A small audio frame classifier, trained from scratch: log mel input.
Rows from block 8, named by matrix and row number. Each number is 500 + 40 x the weight over the matrix's rms, rounded and kept within 0 to 999. All counts start at 0. Numbers have three digits each.
# pw1: conv module expand (GLU, value and gate stacked) (model.blocks.8.conv.pw1.weight, 384x192), inputs 96-191
pw1.81:432544492501541494452478465480478552467520510504556483570510484438522568482484533508558486501477522572477547486535455515578508553505497556475471506490481507477561483491413493417527466536507516502487524595579462528460548497536532532483487517511554458439533516569455468465528479492471488428
pw1.82:491521495518407484575558530468535458504468523560524457482523489544489479561467510448459509497518537518585538547477528542498466448549448474523450515590559526527485484436419478503513444520482518531526470468512491546526482548461464470507476558526425509564461455553519560529538430511544538481
pw1.83:508483506539523435413498452553547492466531471504526490502532537488476427525494512521540546562558547481500474453479457468475562410500466539450520482484551466469464586464468543460484462494430513517455499491521435465522508459486526489476432593519539495438523552527499474490456532505520421526
pw1.84:541486552474513469505495506576499487446486474539507486506451523514540535473501456453501490385496556604477557490449492523538533463437536490508452532520496496540527433484503463534507511458525495483491498426462492487485512506473541440418527551508567493465501515518471504457546449513581416525
pw1.85:509481440459553449479420488463450542479492427453480468505511468483560465500473522477464524453549433540485546484521482533472557473512530476451444430587468537466526543544513516540435520483562475504530484440456507510503529512509499506527529524520563580482440553514485457508508471478540531487
pw1.86:536467443467445540553540399401449485526547537571558516550501487531469501527478451514551495502505546558540504540535483551465550474517473526503505501463508496460534447444500514440411459500545552469499511437508549431429462499527504557514552454535510535487575527518497485550431465525522571494
pw1.87:498480495436517557503408497439526446469474534561482519501510501475438466514518570488446498487502534504579524498572573509489495515495472537562554508503533527486466469547573477463548480503465527584484545555495547501499454527538501479574478503481429445566491414556517554469428454540510537565
pw1.88:523520458491521530533454524474490494524533483526483410490510490532577450499514505535503575551542454524455495436457593403513576483472515464495539481486441541538458588489513459550440531439506466531541487502556439486515443524511489474539508528534549488495483510515519563491543486454545488563
pw1.89:509538523513376558575583531595486562451440592478496483507454551489485440569557478542546512492434508526467502536499562541456478506464507483518569463546450516477528508465502509494526486551530563483475492451481487495484461546491524510518453443466451547439481494459494436516391547570507460468
pw1.90:486527474491461522561478410488467475505504489568489459580547439546530450509497510525526470565422476545482458494518491515538536482495498464487539454415479490469419500463513465534489522468508481495500534526537572557513473488505555485443483525526436529545469476479489494470496553513505518494
pw1.91:495481492592493518440414496457409559465521471530519495471484585570483543488535488552515482514441500476475547559473519539432500504467518476462543538525459529514553554554462435508554567506503436510494538477415480541529486538491525494452516499519553532525495466489545566487498458518490500568
pw1.92:535422450481412425584494485538480458491478489454496467582505458490498501473500509533493525489506448563472513526466502491524427495543531497510484539448495491470561408554444522552474521438456542539574561544476468491498545494478453509502479467480478471471474427501492515547465553593555485528
pw1.93:452501497491480528472498495522540512495538532531524541581492513550545584507460463485496575456480586518570485475549480479513467497445466504442540533459461531556553534470496566519463461581428531484489440485519522533503517420518478481508525504496470501524515535427530410536566514465538542513
pw1.94:513442556522468512525477487527532512477430459452481478522462493503497456513468526498481482480553493478492518508577497459458493532476553523475479499461535509568493478492441519474546511461490498555467508482465482521528541507542468538589539511472565512492453511486473540516483492544442544524
pw1.95:536526475503524441535484521526510425487540522482533519507544475529503435564491508502451447503524495469490513481466506514502484569563516565582476489484498505530492541442536552486498492480429542449545493454477473468462420510559435479452451432573478530536542494489502531473561465484507466484
pw1.96:537453508502586540553549516448560515420502476510519473543420552494489491558498498541464503482497468543509518480471464533530488436524497555505566530495518473497545567475551429507506443547525486545491480489501437472567431520558526548506472517517556437536475519520486549557512475519549555432
pw1.97:561551561506521516519515502497534511418597534532549519471536533571539478504449481454516588493501584463531464537494542454457519487526448509508529507508500506526456491519537529467493465549520521505423551437463499491546429553515461482412489499482491457500452464467477484421498515452534557460
pw1.98:463567473462534493507419410439458546519409499509427508529571492486480478508432464514571472513436487464503549551468472430499509519511570462507495494462528490537510452416449511543491532512498555489480563473487516560498532498466555559545487530496467492588541565477411473486537447518477492558
pw1.99:512474447435471514547470463423512473501523501516493571577448519480543503499494497500549583568577470542501497556485478574515446542510474488485513492506483467528503562530469501486486504502505453498485557479447496491499567459468480513512471463530536467454486535544508512486441528517460450528
pw1.100:547504470540486471552541469484545535496498484516437482541527553475473540508546524447573514488463499607429439528526496558446474443464507409542483558526492601428475530497492535533504524505441498550514522521496540551495491499481526408460515446536481475473543493604522485493481467419500503443
pw1.101:523504474484477487556505565454507582471517531393543463460454561472497412520485430504465427429473513486455489442531484518526535479506475522469515491500475504477435499536451508535523477554480492559446451525501474433498483449512520540506451507563564484518479476571572433549512518472420430561
pw1.102:474480470520528530492490525467476432551447504528459493517597548467499506424494541503537482450526471527493510481503482494470516522548507502543532455438519500513524434531443447523507499498555520531492538535568534523515582488506486517444458480501520470496475540566564411408492458536509493517
pw1.103:546418476470452459455463533531409504539531511506500510569517503517541567433456464607461496523573504482493454499473494508513510533456472578538442419476441496539505403457533513551538586412498533545481461524551470479432497450426534500522472632539515582543483457459522435493423483466517543476
pw1.104:503500477549470511446540524492443517485411546544527512564504460506428556532563471554510491465512537503509483508530447478481560496498433444454451466516517459439429610525550480545506550536519500519539553458487487542477516536441474526495489588465500528556514465552542486543466549522501495509
pw1.105:476495445524477555544486480468484521494416492566447469521423549496504473492444503509538548468480541542537478474523421495459476573522522446480536490546521496583436448466452542481450532595455532451496466442556567484510542510523473466543455491474534459502451447509475504500489593506515571476
pw1.106:535485493446521516481484551568496515505536484535518561512460567445457502516499526532457538469537495492511524503514496519455465502432481511509511436480424539483477494553515516465454519452441500509471469506446512517506464467513439482440500446448534514556510507430560497510494466566488445584
pw1.107:473400542494531515484560455451544567453561472489490540437489465510543473534396529542487480452546531548608534495490479548468445487495528498452528522442538549537483522518512533462537523495565527435482517502477561496479516537530587537458525491484483548504559479565446496523500502476439439462
pw1.108:503425538545474510479545434462510484456524537486464530549465526480543534521539511482530573547496493520456483506577514469495528551460506511564526472500570447422484454445485520556503454465491518463535534536451443513486499457485461418586462514509499480498478436525533530523501553461551537479
pw1.109:507453499469444534540429568462499504550502492547576499507548537540482472446557423506545532456534463509523524537499479457539555427462534453506454453497516418567467471461448468549527461518531517394540500464527485557509492516532511499464513515470525506569457450532480441531525545483532494511
pw1.110:465553493506524516484583468516441473519458520474523471395442484436472550474522466515492459538534571551540542437482519456563511523566520464473509571538532478469537478463436542546472447543509421450605518498474456516527494486548500505526488501518482528482509520412521536478443517510458557453
pw1.111:521478548502448465442471523507456545419565462515512478499523560446486517514446532537492493522529473523552521485423481474504481450461502466452506481511539447453481546387548479464550504481459476551492519394490533493506482438522513503505548564530510492521467466476485544485484506468497507488
pw1.112:524537417487469542455502528541468484486548502473504571547488549441546480470465438484461541503479506522483434503516505448569520532524498440549552492444545497489467482485467461512584542465498531555555560469575505523555490492440536465469482512465492507526532565474491518452537462505488567509
pw1.113:522508526528508510528435521467530467466490467537524541497513553518580527468524498509425559423568489504508544464516431470546462515472510560456406498470413545506542446458497467508449544556521527474491532522495495480462493506560475531460520488493541452446453491439420523465430573505474573480
pw1.114:432526438467539529485549503465447503525552481486525537497527500480533445547526532530566486570486477493416485491459538563501570526487502480529522487496573435462563541534456432498470454535494486513519509556502552514563476562544484520475522450527463479521541494484415479529539553536545471453
pw1.115:483525452552488509573490496503531517479493477460494491546499500477449529431568496529488443540502540574388563508532492521480438538449466508420470526510514473540463513503497534472555534493593467560559451495513547486483457555509557473491479541531449476458512496425476412456557483500550498446
pw1.116:527517490548515508530458572522533477533478528422442477478520505458444489550512550507531467536534450468445468508542518531550566473445507521459511443556450508574505483481525449498472507493476507549471455467504558540520403480584515589519446567488439452495506577443498532447491467512547437530
pw1.117:463498467493536441516503483529458491537533464515527508445526544495486506444546556500523484483501516538457457601566504482550533542550508460463560469514464420464496449442509559495452424555449467514511512513520502502524517588451440484529497543513487464561566473490461567463531529472475483476
pw1.118:486459413498525492519496473554511462502480559423527529565465523535501521508468560446496516472599530521495513454470517469524438516493500485498459512494524562506516536585452472442574501442488488463471549449529466544473493486537520499433564430539482558599474537471567456429491545531440440540
pw1.119:548449487423543436503471542419484547466539469464515436549549492485507426517448462588531503535463462497536483420463541424466514521551540501488487528548492533509487565560526463521447495475539501565504488502483540471491538493437508472550547469473469502534427500506515485443536514572428474518
pw1.120:465580511486472511485489476503409493558558458481583522497541492431523508530446539509466575435500528427438527560449516478504513534554389503484484464473561527496463482459413461515549469503437485502434457527466520492498578441505519534476507500552487543481472510448466461419448525521493560549
pw1.121:456525585457517528495550553588530474443544482450477484498496503455449465484505506492474497469562437486440576526517552503403440514448447533473442479518517464546538486504498466505507508562492486544450510514486536521541523523486450502528505503480475519475479544513515489504541460457459577511
pw1.122:471560478473473510446498538498501448524403441445518493424479520467440540557548500489498527446574550582448472463516498517478473497512450536540557521482469433479449513495555490456529488468496504496537500455438547518468472514519489512488458532548456493450525439505526518466496527524448452549
pw1.123:572504499529547529530561457478442521481497481484547511418478525517520526509484492471523491550465464534525522506559502510509441446493459498436474504549565464436457558495540510542518486497512506527481516528503467485536490480520552582549446481463462547553453478453450519480552558489494467527
pw1.124:557492561477436471504462563486479506513531473466469455480528392547482438404504444474477477479545502549507539471517470537509491487493493458485511528546482493569549478526464529531435497433502479487545507493547451545540509437530478473437444578554489545466484601525475555541493424488499560496
pw1.125:472503578469477426536507473539497447476471471540455467520529535568474524542516522578469449467543486456492531471487508499450541452497538544448469541461442443524464541443507460470503501509446519545492506427537569590454461545504483466435456493506571495487479535491466536497500448464466474556
pw1.126:560552569453399607506535454511473542468444490503557461516479456487524475588541437563512464543495473581489467521524544549463453507497533453442558433519474589531508527491508436470466598533434489453486571495482492471504476536386523470537433521542471534487476575532587497555519512531544486539
pw1.127:575490500541461579520546469535550484467486475525521470489446535578520580462533542451547549488519478561450547479463461555531504512583505522495524531491486496496570498537577481461537505477450517522552466494468512543414535505559571476467510463587512566559531449534572502532511434498487483449
pw1.128:571506506494448475440462495512447506524514504492513481468524495481480422477508589486572518474466547455463528541555575478572495468449520525515529456417560466526447543441501522539512520471529517513522498522494469540443543551520485548500491473422457530518453491500538444453550465539584547540
pw1.129:520494464538496467491466487509495524437483400550474525493507548535518487458520490557497459551468498499492509512434526555409518464531456457442518491435517475548482475512460543460472492541467513488469505478509553549519464542505462509479522479443483546464550589499480462487472501519523490477
pw1.130:507527539497517478473437520504557522492483523558497504511493476486462479484528497566502509523492473517457510473469525581481475533435540452512496592513519546531490464547526566512595506561516568476455500493449536559496582535475524475446482430503505528444426542532527531486488572491475502519
pw1.131:506570535492470438477462507549529516470482585465452489475488503469482543513487509480569439549467530480448532530499425477521522478478578526561497481463462560464476470551533526527482510514475496533554469481502523454530505559514541556495494527544572502507526487430490478460502516511535511500
pw1.132:535521544477512503524515453516505459535462476509496480500602507498492464565514527467481499570455534507549549505440475456536543542451499468490450469538480463483508499508540567469539445511477502500517461545459517545443566503470441449488422483492543523511502500448481512510481566519526472513
pw1.133:514460518434453527489546500460526512533479562456488499432519494446559519453463582496488554485480457531474490450558538500510467504445461539548477586502522567467418467494509475512473516590469501508519460537490443469564532479451462422537540523585541515534432514482416562486507487510452476503
pw1.134:497476517512483506437464504551521468544528519483521442565554507454526519498547454517528524422523527481522502505467464505503509526437570523550513510450492496439477484449550490430467454491459523495481438562500566510522454507550523556481500522505502501514537458465479466490580526594511509484
pw1.135:408473497560479522540502506509461487406450492489465503480550454499468451504499499442488504444443516542455500460482549494447457457551542494520480443464555553548418446489498442510491481552465518538446434501571511503529490468534447509449517510541528523556477504478547517451513505522561457474
pw1.136:564502496512527486564448508490515468534532568445422454509504533467484494474539533498469479461467554481518471571474485497475490521533466530491489454445498474557403479465520549537490490555543528512529474449588509579509535454448512438494505497488551503476510505497450517551497542564506391432
pw1.137:492563558483482535500539470410382487496464458570539533499487534483512459503490509478541436491448549558513461474512482482525548506542517557497473450502466426499501452438571544464529530447505520477462552421544515521473503516529466474467467498518436468480513498449504424500516469469550511472
pw1.138:477498502541492501451539484498502533519509525568517486461464514487545503536537526433510550589531499507470499512511522563487493454509536432494465486546483567520587508555500519546520523502473434580506470489500489501475497532498442460452475505488506436506528386462514520526582511482547523496
pw1.139:488541551545415492520478466505517468499501501545474436435582501496443479485482538526492503483491519498549580434480536494470505520521503523529507520491537529567493537451532432468444487460522472515548479483471416498466482455412492444517470486525474537562470463566549453506502484469516527467
pw1.140:556524471516459523554496495453490517498524408573469513459489501549482471412475504538550483586441551444499527505526465435545568463522553543517484427487542431499477486496556470549491502471501562541539532538522502535507521501475438562476509489537526477539449532575525537516423552549568487437
pw1.141:522473471510463525476468478469450397486525473510505485487479477563468543534496483483503458552508458492509509488443542567453522437541507479503523506472548515536489482501516518548563487501528503464403452594500526527518495445515536438473539473463482512548536489479495440527546416516539434477
pw1.142:453493508556479510532505526539493574538610508517502495447511465471476494461419535484546518451468528426439452519492493539480502465499524458468541518470517496514520446448519472511483537465475514546468478503502473543549510516500459489425481429520489445513563461509486510512632552489498480460
pw1.143:547478509515508528480474495500467513537514498476506489516495583482452563501461487600524521538502507514432502470449426436490486475457432443480475473519507517568549490495501502474465447487450529416480508453468446594533505465510547486497497446482543497524490492435475432464449519483562533532
pw1.144:565519491466523489562485497475538483462488487490517510467478498463485497475490527548468454467444532516512580534479473519534497476443455525571467507548471514543515532597565481532503442543526499531535568504469524501568445513499462459522460541385487515503540540458474464474507500498444498527
pw1.145:478457489443546465448532445557500504506529432511513538502508486450550510473469487488457500486477522493526517544436551509453511504526574459509502526563567475550462450506421462494424492520517499441525514503534544494509537557473492490483531392494515507476513485490538517501465457548521530477
pw1.146:504494446511525482523507548535503499431507421461390463512448508448537593572510476547555518420544509500450426493498501519537467493479550480496460565471538479524482440448515459582482470431532567589435534516493449511513457473532463455527523470493605482438586496527514525471486493489461455474
pw1.147:535423544464532499530523551531526540509500548428453566500544465496478486465459503516430489546463514471490507488526500508513438481597489507446478461542479539502468524578507447494500494547485487489515463550478588530489511548470468510534467490502457575529557464500461504503538540434500535470
pw1.148:558577485494489522483510474489561542436511496543506499457561552466553565468600488479455480465497547501451477523486553626491426509465520450432440439430470538501445433570441505489476492503549472512511570474473527534476518502437453595578476529474458501511529577518491510511577500539521490514
pw1.149:557544447470422503545501529509479469579558524479498437569537480551551501470473538509560548499509524445478485538567458491514523569485516517539474487485439543414510467442407438526535468616462527505533452489542468500491524538434434486499507504465447429453530559502555494460526501459517512478
pw1.150:479528454585465470491516479465559427452463500496466562454448552462587508462480479467564526544523503520456494491483535492401597535477515565479507496563494470538455465521457477491455488437628483515530539513511562571396542455469511516455501456487467487511489524522466435455530488558447528418
pw1.151:520532470437564524547447569528588503509483505514455494470506576477545544541508456499475461437503440403526419451493515534503471476443454542566524437523465539524486551486452497538549560449516448527543507514581537489444533495455516499543514433462538502536517590451530420440494495496539523453
pw1.152:479456533501556520478538510485508494548537584439466507545441509481476461535533462465432500529508486513514490558566436520473535467471443515497428507533495536510444508483498474493518573549581452524542455443489533512489486466497557495497467512498421497435454443520519510462483561536537536452
pw1.153:454438539558505541503526568487503543528523455520491444453522555554461488515521488435514538446471512495538525450508573441582530493597505458442474511467520564464532490479457554552562543515488496498500470495512478491542508525517504543510485506530506575474416467506506543534466484470448571542
pw1.154:447505473513491461489529503515501482541487473513459498522528470466519524526442503541465511610539519477535447436461488549496500495553500445466492465493434500486535450480505548483488561507467485501403469510531458523553489520415558517524500541477524499464492550518436468553541522472532550453
pw1.155:460502542447533541521488563471490489483517499426488498506483536439485477478524551516493536531473507466513531530501502460527521485455444428509496559459487550470545487441453507511559541468443521514454469495556500539508460504586526482486533467489502472509455414452475526552513555526573446482
pw1.156:496422539509586528527485540487507499479532507585548517481466465521574487556545437600522538498480465458489486481536556465508507466493514512486461516501527467516452458542444450510478500474511515472424471465534426440550500501484479487450508436551464517489556525476520552520477473460460564486
pw1.157:494512534515431420558522488544433510429580416516500472430526506507513513569513481501507538547488526479508446471535452495520555614483474475601532458476485484499530483473501590524479483498468465547572479536508562530443472472546455544541410549563482499519543476424452541512456431535506538515
pw1.158:483549501482455482501497469481429522513553516524541508479500481516534560467495489418521520488584413442528442486469530468531515593543537450474470506470449501518482455515493565476485569423440470483512545405507545579512540448516529578510521469484498482467464493478480531501470513507518489579
pw1.159:458530520470505493523486488466525491507516509462521482583484554454491495454442510536537464457521486493484520484557473426474542507493462508488484508456527487512564494562596539518532538510491502517535548551500460528492496484549561484505443511518439550550500496465560505473543533544541493494
pw1.160:505496441524496556542541448488544467436440459601556517440445480551550454568499487563512508512476504520475489486453550471492430462511461501547480523546531494446426495468533535407477495596487477500477480431465543594520526526463482515472537479470512508426418534487478502464529497510533466443
pw1.161:549522504450543466502521444463507406473420473492460498595364448567521520524480573500488450521548415478562488485566526508497558447553490534480559474518479511520449506456564421418479490516480538496497494532437500442533434490523442512535536516476457541538461496550564502509512506486500472616
pw1.162:511465512488481552548496490478483464508520494531519481575538546540512484562484468491521492519521603544533446572422445535571565433415548557448486500423443478503526503546565467500455437521478571494555571503530444478489593472467475536448466427507525446547513481508536510509485541515505530470
pw1.163:437500543562570520493447446578455528535491501473458421482493426536529472508493531442517531458562441505477507534468470428465477495375457477462554438476521550446409523493571518466565548583429521517460500518520475503489491585534427456493543526482488543471485434469480556500453476433466480494
pw1.164:495445551512493533466557488507488482433558494507489481495539510458423537485476508469487514514515500533589494507573535492454501486473449543495526581544532573541554548445445497489511463499500480463504480492452506495546480480438484531427420477452419519471507462535489448484506508435524563566
pw1.165:548477534467498492532494460528533462536508560497521443463528496430453496493551575456538521510542522562522474498482526518480523480499457464518534507447479493483439520481446493485437463463550544444465453539504442517548461540511530533468505477578444473535515476483544438521523474537457503510
pw1.166:509450455464417464485565409519473477444500516487430477508524477436572474491577532450505553532527468549499558531530553510517521446449497509471458441425501498498519510444485487475514516534560457529519443478399456515534531499485553499422477534469509480572521516475461513521499481508496519434
pw1.167:616496496515506468530508535494514526483516534492489465565512512444467506468537488436553530491500465512471481489518504476532520485567551534500491426510510512525492479491402510501533495514489479502520544465470523471489501466511464532544550493536454492553490521547576477478493438486452453520
pw1.168:508524499498430578470481532519548483538520514541479518511516448481521510496550536505442438403529478439479500470491514479522437525524462397524492503606545546488480524503551538494549466517529434514505479529470528441526458524552557481568483507466523513493524554494429519529499453542548571502
pw1.169:524514515553486454534459510488539430450530542479521452499482467533504485530514520481483448516474494478552563489532484519508523510511548525474533487483500492465517519471547503522491520511469446495447480460426529538504449512476522501548435465478503507497527551446495531403440439570482516495
pw1.170:552435558476496520454469501507475530542445459568457514511530503437557473500462511536525497482531506422532518531502454545526456493441546502489521512515515426468527490434498486508552524572554443503543537477466508437433526455541460561487496518458579532532516454503493516428521553463499451525
pw1.171:467532464503513526451450416465507477439544496482460468430452512487556503521444478528594483538498519540549517466504472530565557527507454528455502488523451481521487540521568489482522437484557485461424490515500475485485505402519552495529480469440480445539493551518465439508534556510454399512
pw1.172:546494512500485428529536531457442475393501461533491531433558472490482466506540496529486472527514583446509492508496579564562486522500463553491568454499572510545484528473563549450504494509527497530498530439465448470538501504518534555469498510487456555481531539517504452514490511473496552467
pw1.173:520491444493483507438449540532575468500488460489503450542490522501527558562480449437495525484457494535472480538524467527424519525502423496446515497517430428518516482517509513477545491473456526466484518593581517552469532491499585448541499491407455441447497527461455488551485493496491541546
pw1.174:465499497491455554477541455488512498482469565490456444540499469479469478418483583491527527525474484537483579489441557535495556515484468509432493466512512539518446570539488480540481488456484433521573504508573522486456491515423461554450453477465474512522472527468481497498497513476505434498
pw1.175:556585467502499575529480449508533434489466480577518526481526591481456521512598490491466532416534543522515491528501478530508447517519553508517501526498506463455510489477502485516479463520477464572457470527510417548492540534496490471518492501527573459480454577509493503503449522492540481484
pw1.176:496548559505490502445520472536453443533530524486492519537528465516451526475484533476448516482528466479525516526451514451478467488518448497521468429457456480536478487543518496466516488507461534490408604479515551504509530534517544513524473466482521584541497493469480511581491568553512478456
pw1.177:446486557513496447500506528488439549479494494471500491457468456438477404555486427470477552519485518492502541497490508467517523540433510551540473485500468564534545521539509486469485512513502489493461494464602526438512513476499539467564513449448508495567497430483527491524471510426509496499
pw1.178:559546503497568476535506527502463463552461553553485542487410502427508469479565500466440472489481443503468510479483531488457587474577515506519496505448549544452437546430510523438487551468474489467595423537542493470488497454485453458535456455433435492532486541482469525588595518483502483483
pw1.179:538485494520506549508492460544469478508486519597471430508450510446562423494469527501475521493586540427477514588568443526555565435475564423510462558558540544481562431520530556439515422552526455475558512497470538495494489522573494554473534549466462492445478544534425520499502595560462476557
pw1.180:448465499474486539479451428503528508565532509507535519536548542531522508477564531561449497499527498500496537530472549475554479533475505483484455459555420522551443516533485510459564470555530461557480574551490488546422422480511580539487454502505518518535509523502463492499472541525541594518
pw1.181:484527493497526492461520556478529491525475463479515555469537479420466561471558504456481458439456475498511481479530504409526467477474500491542524561487462504542445469517477486460525469499464474514459503514492540470509524560475504556473488451467557559487501492485476482436465556522535535467
pw1.182:494528453485502504523450485477439399488509466488544496458515564478489487492510495516532452489534534531526488545521469468450511468479494466535503500494541519463470475477574456505530532469378496542538558465450523468510506496486488556470463495522475505503509534483548543489462468573522556553
pw1.183:503507519474519445493505485512568500438482562490541594525516497517457445514474480584510445531476479508439483548491518445522584497481491470478482528545518435524558531472466468443578496482549512490476427542488543491488463519508498475533521528468520503515445463508396521529461454430520485608
pw1.184:467493509576411532464544520532480425543445450436469446522504486514506571553508544497501471461437465472477518531494502517571459526494569476558471504477492469469505465539536531522502478435440536501598475493419519503517515510531569520534519494431518539460498488498532489494453459522491476526
pw1.185:533522503458428457538484552526538524512480507479544535493483475557518480530494475559493471568459467475522498440494519501524511530515587515457445495578572544485492542439518522500472525442413456470486512463422421504535608488482518516509507443503453496441556518485458510504552464429548552472
pw1.186:454501550478550522544440540526524592492465490495554461508486402466549520510494485504525535515590513541477455427424518497500496495532482533512503472467552494432553546564501531450452530491490520483499472470482535489490474491495544461545541531485499543486469448520469474571500468403477594489
pw1.187:514451530521461478504494550448547516478477455521478581498435514461571416463500540562434456505524495476467590545460506463503527474497443566467517538505524512465544560517494489553532460535486549520459468456532442492500489499537496501531503523539472463506530519493526516528539467500510531499
pw1.188:510477509519475538476444467484563498525506474528593495446403527491530516560547514522483470549512501457480544546420489503505510524560499483482525419469527485447527476530406535509501524508554470500395492463436527490438552488418491432586485486554494547458458495501516443507449466523472449495
pw1.189:553506505490551520565507506511500502482506453536425542557490495439496438469472501506529477522523497460456444461492563559536467532449556533553438494474527509494483514489566500487543495507463428521526470489528490465516516460557505551495526440547533461434528489457488495473546466571454496457
pw1.190:560458488494540515453492509499506548496503510466512507443532479442533481536475476490458480542566453526463490470472488463541490440551465584530527487538474545453467534497447560455469468490500539471524483546550506469487569425544585459433475485443567529533562507558572461538554515542488508539
pw1.191:487514522517456546448452455515478465524451511440533530543518513427484464545563489502437542464493464465478471507509494482458537521570499583489458479484554448477519528475470511467500577451519539481446455500450497493539491574509488465576522478474545481544535483521525459469478532508509516500
pw1.192:519481523476466445456507455481489480522567522458477542460503447470537477547432542566480456544449480454512497491528530515556474528432468543581498521510518475448551502470506467458601489497432549449482498539465449520562479461473536506472428488520532522499539464543547494468513495514553574478
pw1.193:568503462534432473508431511463504516524547553504495471562597561463470461519475573537523497442480540466448525507470554526532544571558443474437488492505468460515496439476493470494504498503470494469526562489484464519495494488535442464437438472444430477493481483505534484455496535562475499517
pw1.194:450517477528464591520467477496523549505528499490511497470602464480472489534477484512506492448501453514540515528519481515549477436514441550539531564458481494529451477462500526571458493580472473623456496466454563482541522537471489480484547540511508454519499507548534556542505412495526480455
pw1.195:478495479507477446477530489503571541576461531479538466432468461503484611535476511483502460447494535424496563503540528531421506439490546492524454453516500545544493473502442571461501480539439464541478487531502535527475482504463518527417483503531412466440551507443548504463509580551542547488
pw1.196:497487535507484522465447528524554499418522471429478569436532481503537636507451440448463590523514465530486485499557555439490526472537485466497531498514507441515555497490535596507465429567514441472517508451551506487467477531584495450519471476511486489487576516515482555517470479524508515480
pw1.197:515444458490507510519488491425452537553491505500471475490505500493519477432479514521514483462499578443449485535453457572509435482554526482474540433442535492477530513499465511561496504466557508558511585504511542514535568502534438555516586514550540522441538525450544563440505571480440494527
pw1.198:489396500417436486454508480482507529524512459551455446557489487560514426560483472510500507489483526488522524520560491530449546445384414556541496593512452483494560457478531564468531520511523444533453583584539450453473588478488529535440523538485567483456494500524483512471533472465466524509
pw1.199:502458512544461563507575513545465510436480519513578515449546461493559499590505458443414514523478400542507544451473458475564561476584529490599457504532445516434438417483469471492551462471531573591426522547425476476445547423452498497507446396541510545509503439588468468511518486556478444564
pw1.200:450475539524469529471495469444510496490489550548480561500454536525452504551467532427513562499607478508483510509546507456591503524543513518426433503504418508509462484511484467501479552433464517500467597486563490479481520515528519467487493487494537441555507489495488572422487556471500497414
pw1.201:435605489546560507542513455453554498472493495529471472560516506491462444529487511524448478496478573577561473532436492522567536528474501469484477517521438465528510500442586546478468594501520471501458456456506518502575447535497482480527487431472481453449556507496505594506546545477586496494
pw1.202:512510499496588476504493491459465555558463453486486542467557494525507492483482510543549532520481515534570454519545481520509518492524597523468555504441491497498469510498527452513479545544596474490496522568506515455545518471506459504478500537544485562489564478510389486441503521459473527546
pw1.203:471537519519527441515421457481543512570539489438512518487491524543487541522543510540506561503439498508500509439502503469475530488531515456482543475494523549485551460447529504489510576554407533465474478560508442485562426518508410457569496511476495425449470476515516461486500500471510482450
pw1.204:452409511473401496481544456492460440571482477468492480555557541590449525483518592507508433462574449499422521520533463592444463505523509484566462441558474523555475510514502509483509512554493507496514464471532581525502592521511481548527552500499553527561527552474478457494546545440558508513
pw1.205:512515476440459466495528546542473460473513552478569474420502499543451490500436534495432527547540539530496561448520529477454535478484563477456522566535458427538557446574525473436584482476445487534417461515548499515554532505482503497490458511514509497517490560513517505583474462509502520395
pw1.206:580544478532532525462481533461529478462531572576442522453483433556442495508467517527518457455555553457453469516492443460461501573560483452532428437536544568543474457506487461505459558531475456541467494477488458598455509549517467568501483452503490441600518518505498568514507550491508491523
pw1.207:451440440407494484532548461519549533551502458568530465511456424537522463519543428439470477458487524527542462564537475523451553495508483453476499418513497503523491447468519554451544501456456507439509467459523475535504514549484516539522453544546537476484489474522569538457551471509575521453
pw1.208:419571517435525531466446402431422558467499536569506572495553488513539457445483529495493532445508564483569500537501502475556526448527510453518436489534507454448488525537514538518453541567545537534438499545478545542481467497449520465508488406464466499550548535543444529549538454496552590423
pw1.209:462441505478522494532523497488400524473569517480509536449475440451479587480543440542465501534502528464513493512528459496476515492535517460566504531516483544459432431533557441483497456511464465489491596501559476502505543546497469474516479498545519492456526589534523517455505521460472517462
pw1.210:584532448469498509496521559473481562445507460462546476466485486488516478462492512447528536519551610461527465524500426513482500486541424478473566467481512444512436543560454494450473505501475517543461492591476511489469563544511429497458440511539565481531560457428507463543386469424482576558
pw1.211:489596445539559488509528447500529527479409576548465542456459471592495462514462505509435526471543504537494413485488457479526544453546548489463530524594503546401526430597544509510533483522420515516476506454490426453518496458449490504486487515518402502536495529502555559488454597513471537508
pw1.212:507487502492438478458420470471465505551528530480507569529464499493440515521521529488489579545557563469552477463491496561465440450502444460470483509442410505470524480459543459450540518522548482511459464485474561546462439553495527466401484440532562465419522524500479535564561484513557532568
pw1.213:402456568489477566524450523541497435527596476457524537533518495487439507556484519486562509434430534441473561453456471495475428464457455468452560519509434572510511430516499421539462431503562455480525536501546470544560594460490513514501472525480426526568526535437564398542492451546513559494
pw1.214:498404512423534515498463495496486515529492529469495460532464483452496479505492471557482479507523616454439490479515479444545475475519523490600511477537514525590519485554523509484587521529530485539459497497562505510459495532483471496472512493454464470533524466492478511550542459458542497478
pw1.215:532482525552529595488523474523457446435470539536479488485459536494490545491536528515524527505583517525542448458528408520468514491522483502528526452494459510434471484562565565482508499571458481445445538449553477594513575487452464464477578459482468457478516510520511506497524500508497563463
pw1.216:507549414516476447572521469561491534463518463526551483541501496519498512431514528518559500471516488527444486434502460574502509508552489486481535530493554432446507528562544483437485481430426485427524531473493482492490476452535458486520522473554468452559512527414497568560459370465443513497
pw1.217:556504523492505561569513551513445471426463470582447470453440507486468494427512555564489511494498563501555477451537454543433463541499458487491526483513421450515554533505524538562496464498477525459494552471535494502470520467511534530513502517569493495486551510585564555450497527556492498494